From a checkpoint of a small encoder-decoder audio transcriber: encoder norm layernorm.
Rows from block 3 of the audio encoder of a small encoder-decoder audio transcriber, named by matrix and row number. Rows with one number within an expert belong to one neuron, the router's apart. Each number is 500 + 40 x the weight over its row's rms, rounded and kept within 0 to 999. All counts start at 0. Numbers have three digits each.
Before each expert's rows are labels from the 100 clips, of 14976, where the router gives the expert most weight on average: "strongest on" is what is common among them. Only what is clearly more common there than usual is listed. The data: strings of digits, spoken by a formant synthesiser in many voices. In brackets: how many of the 100.
# router: router (encoder.blocks.3.mlp.router.weight, 8x256), inputs 156-207
# up: expert up (encoder.blocks.3.mlp.up, 8x128x256), inputs 156-207
# down: expert down (encoder.blocks.3.mlp.down, 8x256x128, transposed), outputs 156-207

# expert 1
strongest on: "nine" (89); "zero" (80); "three" (60); first digit: nine (44)
router.1:485462477512548520504515502498571550427465443436520496520518477541500458467471514505533520555565525385591518497491431513447513520530572459552480534517535567
up.3:591496440511510510502419497542447446441529492468492425493493459518543414519531507563442488535547511495489444506480484469520453559522514422504519482506543472
down.3:441505473444501430494590551529512477461488572550470422581496452424544466555500545518574460501441421545470441418463474583503493569505447478517514396512596459
up.4:550505462512528516459471452495517519509581453436541459454526443489552427484477516555462493533476569439499445486551570464480435450499557481485501550515540500
down.4:524472455511465536469597478530509535515468552511460486570441520530566457548503468540534498449481456527520485465502538548488436588488576475442507467502556459
up.5:516546545518470468488569499517541530567551451535502515481548549409511482455563501576464512520461568470467474448526516480521434428527498569533499544522477469
down.5:563496502580522535445437460518464541547504526465426461455441449530553468485441521548465519461475493466527523533571571560489545464501592544538441590542492493
up.6:564480469509577480462464516550504450461535519481500459502525461531564464478493532535450457536543532454541433526545544483480458497543524464444528522530568546
down.6:447502458514437522470526534545525508496443562506479477591477498518573441495462465537536481483431452497502490454510521543493461531480505520495534467563563493
up.7:576502467526579472497429543539482410462557496496514456479480456541490455519509502536434461534530563472523435529508509421500463545531509426486521535512534527
down.7:422523514505440484479562538574547472532445572507482434617456489475573469511473472494572480472435416513463503396492507601519482532519457517528534410516553491
up.8:522525512481529466437573514453548479560556486503532521496488528419485499471540505572463512528473550461525518510511534457528525463534475528501496552485473490
down.8:603478511542521568419492446461511566529561510467455505490438447516577430507501501511459518411514517487484528518575583532538473488493598557456497553505530449
up.9:508456475551533550537501539467457488515529549528550467571545509442538464523445484511504521506519489496458483496533449540512510419422488511521555483518544432
down.9:543511445509485492497509575535451537531476531530508529523483508590453517524516427473490473494539526558487513549577477538511481560552491467498510517486510495
up.10:506495472521541450529479521566503458488531455483589468474525528500493487519507518567429454513486503485474455533501545455562488500513557470500547536529521531
down.10:460457477542487486449557500504538465547510605523413475575454491515527458545521482478556503498462461494517504501510524590494497601513500511516509487525547459
up.11:526503496531537501492509478517506477513558486487510484504540459441516428495534488552469461510472561449429456493469512481515411502516523548502482528537547500
down.11:515441508542501511455521462519484534566491556479435528506440439536481478540510487495473502455431506479524532477549556555513473513513530546523494539530518460
up.12:515545505496506470473547483497540496539568471502507524482525538447521497449557497562447492503482568442459486442538545476498450456525512564550469525524484486
down.12:554462501567505507450474456519508531524518532500444489493419467533551464503441540524482496428501496467534493477570575569512496482463573573546495552513526460
up.13:504487492569510520493499506443482456537518491531444516513458517453528477458527515458450501403514539603510498525500436515464498486508493495459487468475555439
down.13:563477495491509471474475387521486509482491587474475474468504480584565505406478477494510449507558476460499535495563503478534459450430512509482444551533499540
up.14:519544483490536465479497466506531544520531507496548470487492472504549437499482522545448452540461521457476433477562547481493432484502529478534473534522531517
down.14:497471457536482523465579493547509538510508538515464437586451470543548449523473521548531505488457433527508475436523509545514497568491508513465540449540580447
up.15:439525535518418494549460481505534561505439526451470547486536535561487530466442487460567530449510454441481545444513482507512541442458521505551453487498457559
down.15:506544556514460551592479465539490499521520480513536469472582543427530509509491537532493471467499452510414500441555510474506548471450489501501447389495500498

# expert 2
strongest on: "four" (74); reverberation (68); number of digits: 1 (63); first digit: four (61)
router.2:506367433460533523528500490453584529538504458488429535529527445545491427497496502481572467514517507420552560532486447499460557481537606532517511494572533565
up.3:502594457472505440488524528554422521478500538491489463518476494441515524512526461484507465522475445492534433435492512527523441547501430468443490516488483498
down.3:525482481443543533476496503521518506450497523485466431577491407451557419507547507498501502484503441568473449460462490570475452531532478546457540441463499508
up.4:453471555509489467519480549533534502513421535540521555458532510509461551418479526455591492508452504470476498551487479512525547428522506495485482549494494593
down.4:504495573552488518477458541549511460542465553577432472524452524472537426524563570519519535463446432501471456526475528578486473558498442523492531500469520490
up.5:416469446468501477505500533507509492486443548477528504615489502498524505409468457501514490557501468490524495476477458446397514476510542513438529538513519485
down.5:482542504520502466553536504560452445499506517509571441485524516438484479542505517536513415522494443549422472465470555528549534563469432480543501507502514446
up.6:470472445489490497472500469513509538438463522424462425559476468560491476457477469541530527459534492455558544544537463475413526473503529481502490532564525551
down.6:494571519487502483574406484580472544475501498526566445513604498409533413497496528565459476518492415557432468443487564540464483536504479489518524461521518490
up.7:479536540543526452546498508468449471413543523590502565525493573440526446533564562498515462478506518547516455499456457524485431473483582471442469528473496446
down.7:498475490511487576495497496552537527497480588499468464468479492540508440515562523499533557434485449526455507493482479533519419551541529536516535474503518491
up.8:472519457497467506554495492508461554487429512511534526508463556471522471477560445577530539466393506560468441477452507452511540508468484556545480614483493478
down.8:482517482532502515480489552508549501514537456563530456509527463459453432549526466510552466521495532502423507483541483525497511534538461504474511452480494471
up.9:526450445498482544547459477463545496544501543448469432489498499570492508515539434506511557478474491467459562530485430521561558501514533511545536475566539528
down.9:503519526521481523574470451540475456568531515594554512499560576401571454534534537547514483459423435535473527507518554545489501508525437560527483464492462451
up.10:419467464509469492522498474508533539479429561470528502543514493579464534406433484519559531443466498502530549524477404501459555400473550454465463520518527522
down.10:518527552559483483491418538558441451522530495528507468462552510478508431522512528568509508486434418506429441506491570512526502509493501480556521498537531489
up.11:440517471483554469482498471485470542512468465441473496556452553475604501514491480511547518483455543532486476512507514465491447500460432488559551547531500499
down.11:435496454506538517534524569442554470571505510577507441542478480469458449538530488503440474528535518536495520511452459513516492614540464482513536454471468488
up.12:498539500521534488526571505464463503410474476540549512499522479475536447449538503517482478520499514557414459465480441463505422593490492487476514518482547422
down.12:512525495507478457538556551548553454472540474533464460551549507477510472512584523449512470538531543515449452478456508509502433557547547580473484480461474474
up.13:455506542475469495585504477496458557521465514486548460519460535476530455456544431505494540476508455541446458434544487491465491522494464535478537480450486485
down.13:498474545484513491495487545527544456525445480502457555538471496460536527502541512451487459463518545545491469529488508533557438566527500536495524496488531485
up.14:456550486501462502563496473559427551533465457523567521476525537383525465439503476561575500549437483517481488475505498444575476526484459501558506517529461525
down.14:476494502524493513467518567449571479511507531578494485559524483431481481461545515475505537538523511498531522501438442544435472539542465540443518476445429492
up.15:459477525551514495603537516430484479436513511593529590473520575427526494511516537487516469475459516579463420529454455478454407498455534490435494510452538453
down.15:450434503494539528574511507507520528448378536514483475484477480538508451505558519470572510445487438488456511530464443524531463571488486544526525504502507514

# expert 4
strongest on: "eight" (100); last digit: eight (76); first digit: eight (66)
router.4:486418423499514537541520487484597526483471487400453511505520512516472457456529484564568528532545502398583535564495449479474560474557564519530497488544496569
up.3:491451491498515512468532495510487413452508558513528492521483449489551517554393579484506483532472470525498448513471504478468504497480535446504473553582590494
down.3:495537508494455546522552459492520571575504469470601506482550536451445421497568490590562492457452511400467459461471480502526489487494529571609472482517540513
up.4:494503537542504521452502534547486452486476507576504495532510493458570426506466610454501524554479488473526476487475498534388456506461470464478457533489488435
down.4:519479500472444520513512508484459481469506461480441449506534477539478475556521491495488433514477542510459477542486501509496439505491559516547461553602438478
up.5:566461511585497494459409522516482430468503503518493472466522477503564471524472559452506501509505482504536521543561509496473530460406523463486461501495499528
down.5:426556551430463516514569463480533607559518465530589477402562479521463471499494527572488544425433540529424484454526521447541519514469514485543475506496528579
up.6:504509484449461510526460472442566455554571564476477487427486511538457522504559477533479519467515455425527550516457530508522493493591532577554423505560459521
down.6:540560564553437499504482487512424478543513498493470459504525564501557464564447545522484480445466465565427499449535533559494527484422446472541424446501461463
up.7:509505546569482578444477497443458521456475505539473461471509414557477510523486530492480538390467547501503520524506533534487515509539513500528500498544483545
down.7:450570516512412506467552495475495529509472524478498525508486482536537481570511450518541482496478433473484527450539572529493513493465526529515455526562495540
up.8:497523523571506481506542450479486513447514523544513526460479532528526464512540521506509469443464505526524507506462434542460454522449504527503455607508461409
down.8:564476531566509525499536503517485462481526533499435487543516512512511544538513575540520412546502420465473468534508518550543450538498543512500496555571507446
up.9:501517540558498551542473413437527522497578524524533527473559545499490500486552519494439500432500471463463532526501506466472457497498524531514445538541435492
down.9:564564495494475474448544504516499477492573569477453492518563521500476529527482523430490429518486481495463531452544528520500545473496508492519429459547438465
up.10:530464485511503561487459492478495509505515494576519427461540413440500474538534488479502567414514452523451544515463489531530474569512473510552539468550488495
down.10:508547498506483471519531441482466498565511525445528496514524549504486509467458482437502477472501430494489525505545526525488557400466503498527453480504508474
up.11:525454535563478459467456485530489417475476515512506434487488478524500549443417558454490542483465444530525519570486504517450562438439495457477458495517538547
down.11:446560555496456585554546437495498576544565422524537404421519471531497449507523440582507512433403504468392484487483507496560468452481528536559528539506508520
up.12:444535526458493519498511463485546521523447447532505522451502481476484537424571502525565560529513532470523502509475520456552505424521464587574520582489453548
down.12:487499576498522467532399544492542442525492523527493548464511532478552502524523575499514453539488493511524455525489547559534472485517469508508530476516486511
up.13:479518573587475498515462499539479440512493591553448533554455550495556509542460526467545519468427462548539490480479563623498514478454481507512458484511515534
down.13:486484502496507537566516447537496580487616480525529502443465485471483517540469550506515505456462442522466522487531522500500535465457540494521470477577508492
up.14:441465530486472552533534484516546525563452536503524553563461543492506488472508443519464553443522511507510535444404496530481560513531445554488554462506500492
down.14:523467576543486538503465496569544541492453473490501477426558481536548489496488557467522475479474523497438526552533483529433583433458493490519455495476503500
up.15:462450570578532497504482541526505443535413496571511507543514518447487430495487556417574464464442490523507467543532488561436496519500463490485561457485529481
down.15:504490510582466506511522480586498527532500569522500465514468513531505488493461543533544477419446400521450543502564549531513521501414484480521445543557507496

# expert 6
strongest on: number of digits: 5 (84); "three" (64); "eight" (57); "seven" (56)
router.6:493421464514474552531501489469577513492457513461451437514529472522487490450507491501511517532528471388550498523509470530432541487541530535534522483566507559
up.3:458578495517468432548445542538545534500439535472473456474506514543489544492511494480574516541538459455499505472482534507508473507495465484534441501510457578
down.3:478487569536499465548438477539503484511504490525530540481537588500557480515422554492534472446481464498432501466568590545551512476508505494482449451480523489
up.4:461512557560444568495541470517493569466462453499455456537477516528464444504482496466534544448509502471534468446466445558450462458441495553530518495466511472
down.4:437525521484430596596558418539484552472484463510539434483548507483483522496474445511518505500460437502418494427511479494544484486471513556580509438554516544
up.5:484480468474495538523500493523541481518557467453495441459487521503504452573526529590473516512502503444382455453433494506566453581548513486523535506531547559
down.5:415483507549516449512448470508533477539494533475433491558438543538531515496455543516517531532505515540480518531504530565510551494584483501505544451533497517
up.6:475541467517492468583522470507487540534491491535573547490520559463525465473557446583561414529479529528466529520540475415528518476472435474519498584503476454
down.6:475566549502521472534443445562504491497430516505479507562451561517617533512453504550613491527437457551487478460526593520533488497490447501561497498487493504
up.7:449516441490512487540484559565491517538491522452567485568520543480502481426523442593578477570475472437503485486479501430480535492467476443493537562503515534
down.7:450534514542456464469452542539502453572465514561509488527414528489552431526548530546542532508430477591424534511461585523540552584531411509552518504498489435
up.8:480513467481508486558422527591533439490488542468532442539558508484554409476515493576541432544497450436481475507478489504536474494522531484496498503562601541
down.8:431502543476512427483460527492541450569434497513494466543432516491541530525489520475536521519469518559472536506514565524522569570580417499481540444511501471
up.9:479497463522516472569519480554460554522488497497588489511462514461488508455417503571510476503454534531465535523495496486509550521446417428457511571467539460
down.9:460527510512490495547526482559491490535488519511489522550461558451534496496503497516569514474486462530471465470473557585516495510487449503508515536499575479
up.10:466502560557487574517532491537475554506472445551458472514481535503511471493541495480554537466497495532494460412476448552462469520447440518511538482487468491
down.10:456493549488438592561552486493484592477484428467531478486556484495508485502489473520463537482430458534401496395479435520542491452427556526581504462518529529
up.11:459493499503527410509442551539552487565441547513496487520575530508516519459526529449577473538490490451507541508537469487511539502536480459466479448508472559
down.11:455545527471501499512456441517546532520477447511502488428539463470567453576473570491509529446482440460401507454562540501547476507550500559542427437520501548
up.12:492477506490497474505533536496456550540496467566585528512520544439454501464558472489498475572490556533480475481498464448493525539477428494479538518458443459
down.12:472573452475450480552487460573469565518496500453431474513438532508548540470483477523528506474456464465471493458536521537514493464435537533550473536539543550
up.13:507476461453527541506450523510522472507516458492492443547523502525508472573556510561473513555486522426484455533494498474540473594522542515537571497561554523
down.13:482498453538456448515481531553504473590445539494457445566433567488553539510499504507490495537430533550487574508526503581512533492555463484501512486516470463
up.14:450531539478458536529537480583447551513438465608511494546508533492542487553429483454532486466436520512462476433571478554571530456500499499534528450516544474
down.14:485455564523486533599470488512584459443469514490526471446592473428480502486486524566501468530457465476425504509557506479522569463488541504502475474587541551
up.15:499508577525592507473568486480461530404525482504537423489499428441535412452502551540511509511563486461456367465476533492490398538440509493494527538539548474
down.15:532528582529453539535472487530471549537454484557506473470506556516514572487447544399542533457527472556484499517544470551464547467465431440490482471469448544

# expert 0
strongest on: "one" (81); "zero" (74); "seven" (71); number of digits: 5 (68)
router.0:481399454469502582529462447457576525556501474432421536524488492547476487502501485545539531530519482375586511514442482506464570452529555512557532490514485580
up.3:434460509519481525559476529515567525498472530488532545527529503514482509435446477461513575450544521529519531496455460471506566468492559509483509483474501488
down.3:521450532576554523558511477573480497535495503539539473510533522482560485528423558509561428463485459470423474546540518535542496480450505475434509476565510502
up.4:502548548536503492524435491490552492530450465518493533446553491502609471457490571425548478515534519464484502489552497496538520448445550542489473506484457554
down.4:520558506541472536579514457612519548536456504459547418462515526511517472506496490514576465482477438492410521453589508516559508483489471474532466482546516536
up.5:438455466457543473520562552535513487518467518505587518547475514453484465407480509515511576480474504612515462497435460466483572483531466490454589495428545410
down.5:539445522504577599531487479496490491453526496497521439473473488487517433551476583534519454473473447501416423495509508603531453523429526454461516475558581435
up.6:494520531450572563512549508476471541468499533482477482528557406465598448497489489502475427474538433442468456442549503472529449488521561552529479507631581543
down.6:441570537522511450499447460546579503517539540541562523436475501475466474460500492516483524531526445435506472470524601477519519498522443558546385532502465567
up.7:540455442460448555509496424468509528557517507427467467486546504504466479537564475605495564479489504509450506506516506479546540492556528554518515441543495459
down.7:470500566541591516499480444471452451510519516485520485524512542459518472644441544466454503505484436523448461567480535551522493535433455411520486443512552430
up.8:504530503467484507520516479528539558447473459470481591484513413548509483431484468541538530489477511446530496477467523440465447439525568586505464545473484553
down.8:482473493491448501551476474535519524457461525463471488505508486507565497475471481543514467500537434460461567491526489478553472484456473498531523510531559559
up.9:523507497502513501521510527517385512486527526466595450498493505502473461463455462536472500568518517532469455497475457410519543521438496460427514552530512488
down.9:474519494440568520444537499442536503427548543485500494536468433510457451599542499464460438482550397533461438467413568524528464606455461500529518439518466423
up.10:497550490424482505531569444526518562493495430482465605486482487516522506459514467583480525495440487464533459442470542443462442445607525570534493552493495508
down.10:490518459505474462552479478558487517419475524458457458517487534517546522456513445549472507478477479481495503489473502497482450506539514522526494507497518548
up.11:480494479471480512512491485497555562469483443465486581489581453551462517433457492437536529451527524453530565502506508451467535427528604556471431511488468566
down.11:433529553515504453579504466580507546518470516540506476530506542485582519481455514509587474491509471487460529450547545486509482480465453498486495451508548580
up.12:461548518499502497561484569502556490553493465524587555485481572462536487562490558531493489523485551513451503506487547449546584485541491547508553535510474517
down.12:488563558496457502521544455557495527470486495519522430446513484436478532560490508518459546500500527589427492426502507521559491502475481539462489523477500490
up.13:486523497451435536506479507501496500550510454520526505528533526433472477435571500542474541544459532506520523437451544470456533455546487540496489521493488446
down.13:523535516544417557479445502500458533533543516509463426505404521583480470584482495543427588442457479546512494458460546569513439541510461540555456525451445414
up.14:465513503421538508550496498500486508506442483480494542494399533467540498445475511503531479530429514501468464558511537533561482453557489540547586541484551544
down.14:513522513470520497434511517498524438518553557508503498535478484442508446623508571509441474505518472594513481513477525619453440568514482479477528420516513450
up.15:521499522501524514525446482474535508515463461504459563505534491507613469492490540424484477492562566451498487469550535449543522483483556526506481511481528539
down.15:545589543547464442536466512607577471552511566509520439475524470477513474490556546551488428525545437458477511488584570533523526520489449515561428515504471493

# expert 5
strongest on: "two" (99); "eight" (90); last digit: two (49); first digit: eight (42)
router.5:485420461485531562500539496481482561443461452468483422522484463466537413462504466502514522535550498463549492483531436488482500505501538552500525500567536532
up.3:502431430474516534478529532454501460465446493485472492493546499470470469538510507535435550485414556446460484487493479546494516516504602476504536465501589529
down.3:444568592498413450476540447570568563457462529508472496499452493490525487484531502566452524490495494497505527501459549500556547526548462516611551539551500541
up.4:443522550551464570541543429551474576468418434521488470503488510530501453502490473488573552485523514513450478425522429545544475508428509558567554493490548494
down.4:485541520471468528517589428537513552516521486536540496458507507507490469485508490472542470469551464475446462418583460505598444487470492527467462444543511500
up.5:444470468471534475520488566526501468557448509545507436555507485462440481483540531475550538538547502525548528542453452512475548589543442483473550447506511487
down.5:520564485521431513525524461548453529479471549508451470523440559520547482540490475565513506439483430501499504422486571597500470489503478511532471503518476479
up.6:478512449526517526484483519476515507551516508476562531540506529508474505551531455502452510489460483505461506574514512455507517424497568475490489570499457512
down.6:505500499477488516528482543536568494540497436495489493539527475423476500489492502543462543562423462502572540560500557461495498426590508483571558544509492460
up.7:501460532485489503509409497558498530498491497445507485501512478562549463487459515524477465505435496475492513488503535404518482488508543486558451592549506538
down.7:554503501512504513461439602551508407479490491460465450513551483512514431522473584521486539600439467474513471549507558517454451470513531408470521540496519541
up.8:499432449443496515498472481488529443519547545455465444517497511502530449502507451577487487509487488445492519511443508539481497529567571495502528487545560535
down.8:514549543502485491511431540554439473473500479522481499518500561530590459481434490647483486488418482487516462501550627510455481483501525497480509561537545501
up.9:412522543542441538549564458542502550458431431538496513526504531505510452509449468505569542462474506470445465421487443548530475495423516553562556490512544513
down.9:476526495435439568558600445539522569485508463540533494500510548496458498462513452495578433477555503505499468453529453505550472469475466526494492486566507510
up.10:538496518493561439453452565514562447554490485511494518529471466487606510444432503499488452474459525490513541544588563453509539501487496531510497514542517631
down.10:504510496495473483542506500517509484538489472544530421477608483450474453412501480577456545498448420526475544514474503498492514524613498496594531495496498477
up.11:507429465452538547502442481503527444478525518428476428517477474505552472480497491549463469535541475458508521541470507490470483512530578483482527504560575530
down.11:472549545502479482525489516559483503469481513463466441549491537478569476440451520574508445480390495464460467483558612542473462477468538504505489562548571496
up.12:430483532542445548531559477535496559454451427549443457514471503511534425547501487484556559470466536472478428426487469571541408545456541561543538474497555484
down.12:471567529506390502557585465544507587532508462538563510481524549518457517466510475484536490498532477477470481429544469485541508454470463546529492497553490493
up.13:480463459456529471504459503546518450450515526426469463525470501497559476452483495547510444550512511461543480506509540476469470499539563473465496528566555552
down.13:506551501501449490539451523556466489442457506472541456542485494495550451421432463585469455502419449503498528501535531488464509488508534433504518528479550491
up.14:449550531517441454492458540539564514481450550512423474528454497567466517478533480487506533508510465540557516503458520498478470531495454502546483492464460546
down.14:552502520545544511545451461510444452519496514559463479460533479430542502485515540459537455529502507506425485576563482569500486484463445493508488490538548534
up.15:531463483499492527446456506495456493566515490478443496476459490526489506573517467587463507468460530482467488488548516457557512457465524547540500528530519545
down.15:421520473438482486514449479427494509541513493484487489488519474469466470527610482505502556555465512541476445539436562492531506507578482460556553545505465547

# expert 3
strongest on: "six" (100); last digit: six (71); first digit: six (61)
router.3:508408451481489556556465428478591539487482451422465520502524457561498493444503518558556504535521493387579534527543460491430611472534524495505494483541533564
up.3:487476445444518494514504447519499523483509490455488515566499512483585484460474455556535451542533490471517457480525529480480448469520563490513518529550563533
down.3:423522492414481442519490482515511492503503560482497493488522474490549553450406455497473522481436466462495508473532548485480533537499563512506530503558545568
up.4:525457520543545521462506466476461508406484534510394555492454460490542476470506537479470494469562481511530485487522473534441440497491529521501465544497474394
down.4:528505483475505565430559523443526465400588585520417510511444434490495503515479485506480496448465496484518544497496564486538450558504509556569489511528533487
up.5:525484540460483523447531478524556462509525568484530394445478424450528494449505453536476559467463440506493521524539540511547512541559498518557498493527496504
down.5:464502531536500531523513505476536496508461566527534500490514510449482485523529533517532534463496483495432523442451554479528576504457488551573519510529480486
up.6:507488445507566538523502459484524494490482488453513503532479477519554434537417443470464511464546508466468452454525493539515458478487517517587551471565582516
down.6:482509456442473550526545477525543528501505542472524493505473537426469455465550463521447513469442491443497452483478524454501553510516493589469528569505448528
up.7:559474517567520513468464519544528485465437536484508385477467448548525460479456516455463483409569464569482508489535488502464501529436498489530466477505489509
down.7:535445517485524455463453552494520435505496514430454443495469504452519493498461519492488505520551440480548482530567550524511540485470490559534524554549521475
up.8:526446501569490483439452506520482475425443531494426459553446465564581468542458518480513545457535454514507531525549503557455521514395512464522447440448507523
down.8:561469484541475513446454541509489451446507504509479421520458515505517501520506513511499462503491393545559478529555529525544552519503433496524499477533496512
up.9:468454412447506524542511461518541527472482496433474501524454449530513479493512428583504525527535512468544483478475522441498469462572558491518563518525572548
down.9:436554497462423498538537482590484567493487516557560498593495548501491487503459456509503573429492468539449510393525481524491526487512495527502543484536563504
up.10:426530499471463455561487464467562583518447505437494524461524486540487527449504473470542547513573499441529535488487453448560505464522517518535450553524463546
down.10:454576589547462476574478468533495539528463492499542521461517563479550494440440495502547517458439477497414488462498540492509515439412479519528486544519468515
up.11:461517424538499498499519527518482471511427539524518505577431499474480485472549460501467545472543508520542491509451505478444507547557480479530588494480483451
down.11:475505468518453477477551465521496594475534529460454463504442576504454533474558448584448500541432499498530462505473534522477519512544520516522476553499457516
up.12:451549526515500524534568487532507514563434525428553496564528494489479491516478443529492510462511498509496493454480542440527484521459532529547527480530523490
down.12:480513449479519484547501488454508499402506496415504513489475532519517529436523445558509544533451425420550492507434473545488447457543573526536555562521471514
up.13:504550471558472449532440466564468550494431529458540485517454496534530445478493503535517450541502513482520503531569577460530518510434445572545472553547434530
down.13:475509430503436533571461441524473556547489522500496469530488607535471477490506480552571511533490392508515539524480504524525520473475500524595528571584510516
up.14:486473504558577455454438565515503470522438538503451478555512493476545405567495545473528494523539509468540533521575516489481522576464499496485557439553533535
down.14:542529511495519486490479477531481446482539463547480521454487493492482526547510524588468439483407428461508469513499569485520468483513497542499465571512506512
up.15:487541513509493531455474526501498473494486489533484493513458505444551423515506526538481561456444493572456415460459526504523489564514502485493520438434525458
down.15:444483476469488515463500579477531505475471518536471488534441519409450519451493420452533505517517506461537471559468470492475531480493541511467502498490514500

# expert 7
strongest on: "six" (98); last digit: six (73); first digit: six (60)
router.7:520392452497491549574508485474595537499476476426482545535505473556479454467472507531542487541513473391609524568496484505444544467530556484567489510532518564
up.3:522572523532475474427472485524493522465482520508511498528441510502569493552492554546501479465475513535522485460529569519519470501509504505502531523598531544
down.3:533499508515567487470480525436542423483532489515536516460549493466491545551499531439510469580544549509488473532550456447482514473458446465451492496447514552
up.4:462510571539515449525522532559589495522458515514486487502518503542455500454454497443539531481449412487498519431440507522521519458514464528494516463489465540
down.4:506541543458504477587520451457559512528519422476538532444587565446510531524500514539515444532518552488466450496573513447536552483533475499531507512506507559
up.5:519464458449539523496472504490484437491564568448463461515540515488532483507489505522457485524527509472493484531525529523519501520529556431471497466553544503
down.5:428521512480503490563497515515515443502473569496484464543479574521512442531451527544527521475465472542464453506532481605512514559519478476467508460523565456
up.6:511503474569569519537475466446460469485509541505453547509455527524530488456515520537460451496570541488557546557535497486482513473512556490437500529533489454
down.6:492489495468501511511539575424499449490563458564540542479479605432485551555536488490489504528494564588461452485483557490546454549529448500482520504495505462
up.7:517480491506549493348498574491491521446476505435446445519425395496533446531533515495452564478512525461534527500462567532484464587531520512488469546504447455
down.7:554478550523588502482490505452522462523541415475482520378541458497440491491541582526480567552511491531512455568503506529528539495464449511543532512477469543
up.8:488502472469538508539466466537493455492567531449538479496555470485541466483498513580464482515513459464452487476521547444525488519506547468471501503605543568
down.8:487536481576489460520471526502525414513509584533461469545544575502537444552484512510536464505460462518414456516505533548510503462460456511455480478536542533
up.9:479429419476504503469500498463488498548502538451448457529428446525479474477530467491403545494527493535493538519496486521554524551521549547525499503526490474
down.9:555482525524530539546449471459533498511540471500491463437566457427602481555542570516485439459529550521451451519616521587521506450479471516494506477529524502
up.10:447535480520468452537483545536602567573430558491507513496579469535476499435475508501532535456457446443536552474459534491521516451522476494576464482492467585
down.10:522548499501525462554451411516482516505523452491505491401549509450571513540470520508522409564519493497434442508557551481580521450451419498498484535537494607
up.11:526476392495521520489505467492495479491528527498506484501459499519464505465574502573401501480451500523515552521480480425503436500574580522483495503476482489
down.11:483530526490517542488549481498508471522568437507472558506507542454478466551541566519501489499465562518436419427536575546548442512476486537571627504528539518
up.12:473535538439511509425554484469543483548568475514533588494505533433457541495541447457486529515445523484486497459440527493492538464547484480481501560430445503
down.12:496520434542426489502482486560451476528419563497445444527463500528472488511528452520518585426489457506569506465462510537495476441564502546567476483512461485
up.13:458528481521453552453500552517460478523492533562507473531503434472571400523483483477498468487447519536481454460516514546510427557497502480488504493507540498
down.13:538487481477564442519469512465530443510538468489536523488550550493523526495508548469477406577495518464502534531513528410508573485443453476431453522504526586
up.14:509441445448501566523478461466511492527522529441457446505468480509467521519555455516443558488522481473486543543445472518545544543576559529552542472523522469
down.14:570515532507508526470478445455505461516555511537462447489486555464555464595505551556509512446455498527447467494552512631528528498479485560554516458543511461
up.15:456466482495505547428539521522536533504478550481501402598473437520497480547495473496470502514522476508543517429498511566432467583534500516488474488562486478
down.15:496509522456559488509496509424572456500567448491539548485567517467488497476530543522507473605532544472494466497487474457556550453499485510487502477506468539